{
  "encoder_arch": "vit",
  "encoder_norm_position": "pre",
  "encoder_bias": "none",
  "encoder_inner_norm": false,
  "encoder_layers": 8,
  "decoder_norm": "batchnorm",
  "decoder_block": "plain",
  "decoder_upsampling": "pixel_shuffle",
  "muon_scale": "match_rms_adamw",
  "nesterov": true,
  "adamw_lr_other_params": 0.0012,
  "lr_schedule": "cosine_restarts",
  "weight_decay": 0.0,
  "adamw_weight_decay_other_params": 0.05
}
Rows from block 5 of the encoder of a small segmentation model, named by matrix and row number. Rows with one number belong to one neuron. Each number is 128 + 24 x the weight over its row's rms, rounded and kept within 0 to 255. All counts start at 0. Numbers have three digits each.
After each neuron's rows are labels from the 100 images, of 14976, where the neuron reaches its largest size: "peak on" is the class under the peak. Only what is clearly more common there than usual is listed. The data: rendered dice on a table. In brackets: how many of the 100.
# gate: MLP gate (encoder.blocks.5.mlp.gate.weight, 336x128), inputs 0-127
# fc1: MLP up (encoder.blocks.5.mlp.fc1.weight, 336x128), inputs 0-127
# fc2: MLP down (encoder.blocks.5.mlp.fc2.weight, 128x336, transposed), outputs 0-127

gate.332:110118105131135049115137141136147119132112097131139193087088118112157116116141126130122163148113120103139123119152127137075126111123126103158110136104117144148146090144127140129116101097109120101164106147095140129119121146094112089126118129136100126095085170144144120134143140169131113133154093068159131136186155129123129108147108156112113083152132124160091136124158108172133171102151
fc1.332:093132120114127152122128124097144148128166143104166155169134129089130147128126054124133084131068150165156149180103136133161137091094119186132144128134132129145119155133134143127122115106137121146093150131106120129107149132119124139097177158121153132143129118117106132152071109113179136105120170142110132100122130078109133152127149121150132108066116146130146165139097140088146135125114
fc2.332:164066152156130130152101134160132161114099127103125085114105121144118115128126161125091105096180102133175123130153124164128111137164099133126128167104057173154101129136130171125187106146128120138150153129139118100104141085104079135120110094146130108110122128119167114131097114151131163121100146111122141169133131137147113121114109100120109155134095135154114111138169112133153165126125
peak on: die with four on top (69)

gate.164:185137162090138122122090116133128149147102184121196119128130113092144121128153102125105123129132108134127130141161149130114145128151103124110107134128137045157148137104124140157123112164154062164123139098093121114085125138122126150081133130126110135085121127127124121161132130113122138143144116110124136115180117143128128130150127134085098112142143093106114156131084120161110150197136
fc1.164:102152134134117120097110077092112115113140149126120134116117104118138117129115133120124127149103143148133118144162176095120129116120100159097144162144130140174130167180131145141088198138154118120082130130137116129116122097165122170131115160146116131084095078117174137158137128160138151139114126092134139117112126106139160173158122092080097141111143130097082096135132123124126187140126
fc2.164:128110145123081140158099122121101130112118187177124125147116163069142137165103129078160153136093125154125125129081114167151145133064136126142171123175130127131151129169139124129112136077123121134118141125108129121110079116139148140137161126135126142120168118159104115125123109102135095108130102153075159127134146138128136122094131127104114120138071160152149085126103094102132102124121
peak on: die with four on top (31); die with five on top (25)

gate.2:080163141129081127122198130099099118119124126143150116156135148148163106131107148097121161095115119130173125109156116092118181124121143102122128135155139110137131110157128150128122135108120088128135127135100161131107118085122078048138107111126128147159150099131156110139136165142118129134148129117128124116172145124079116146090134106136152126086142098128093110058123125128111138148153
fc1.2:099134146133092134109140153117142122112062136117102124148135134133153160179038120100109145103120100123101086132173108164136132119093112103111158135128125133110127126107122126141091139121105101118187117100114114173126111130109089150156094158108139122150154141164109134137107133156115114144140146115123129116100117141150127149156120096133134171121085095160143160110105116176123135166109
fc2.2:080111133145141151128075113125130121079120142121162115100126044180095124120125134136146128120115156122126100135130149141106163105144131123115132134098109114136107157146127117148109117139147169116128163114122138107158138127110131167114127100136159136163172125114084092081101130130135114111135092172132132097116148124117121141118110127086111137094070103085130112151112132080151165173136
peak on: die with four on top (61)

gate.95:158162140100106155139100144120142086161106137153150176143106116150134121122133122141141136102155092148140139125163144132126144100120094100114158137122159132163137102098100143144033138106113128139157148148102129128134128121135113132099139171099136065111137081118154128096117112106112122129137149123127168125151149143159138147083142163070077084147170115127127122128126146126139131132141
fc1.95:143128129133139033130124144093152134138148140122147178149120156114112127150121131128124121151164136139120120115080166139127147109140151090085099109132104097151105113127122129111149115107147149080124113183137158104127129087108150149118142136136115127134117152126130118134162097137106098091129129127147123113144152123128114176117115139157128137186155175086131128096125156120195127073120
fc2.95:142154179139132117123140088107113117133134133088128135142117131097112156132084158104126128153178129116083085152145081176110112104128132125144155144136146108127184154135173121095134108147139109119171156133122173131166140120146123113118129132202125114132161152085126130070161156152102141115137113132116142115128090180119140124139122127139132147130136121101140091153118134160089108109107
peak on: die with six on top (67)

gate.284:122159117134141133109128142102125120152101099122126095081152139168121134144097127102110103097151140135128109140119153105144140133100099116103183159106135133159140150113114094144146131112145110120163090135131176125098133128134132133117064180128141181115133133062150102076117164128075146127158127131127129109139149132090162115121120150161134138152070118163110109148099112111148144130098
fc1.284:104160113118137075093133131126087119167141096120134144144125135128144140138110134124110114137129096106151131147097129122129124172133110077111113101124167124105106104129119156139162153162165163161126118137139140107160091110157160117124095136114111099114117164168153111121145145130077182101125115149112105166136147107180129156143126130144075154179139112166125113080126162110164120144106
fc2.284:143104161088150141140115106136144099090149140130110158123139087145092136109121147186081111114149149114108155106140130131084109106120131121136099111156103148142156085128148094147119130110133124136122102136121116101087155162119168097115118125112114126168124205075110141123148105131167095118133097126121129157130130117130149099131133194123142141144106152104167155134129101127092163091124
peak on: die with six on top (33); die with five on top (25)

gate.274:128129134122122130149138081127177146166107153126086159143146128153118080116162124116165073127166103134139099166139127150123088117111109096122101135103146153115110143125139127087093128129101157128139110150155123142108150117145098160144124160167177162142109100106118104098122094134124145095123151120107166128126110180151131099138137163125157140128099125153123165110080106101094169124155
fc1.274:118136166107142132143127145127176151130177159121099151149127176110119123130183118092128106141100098092149138159114099169136128123174117113112137135131118127140125148078092107133075156170125143141065106173155133100114111122127138134108114162115147130128122101142093082134098097146172128106133121111101100124125118117156141134118149172115178149121122179129122150097125102126125118149130
fc2.274:130123133137128140108188126127128162131101102193090125157117123120164143106132124091110132112128116109143125142140212130103131120097172135187139135176133103122133168128080123105138145127143115132149084137119134170099135109128118162151134156131122129108154106107102170099118129156168139086129094148134108137105122111129128147142099155101109117128143138127137152130118121128136200173121
peak on: die with six on top (29)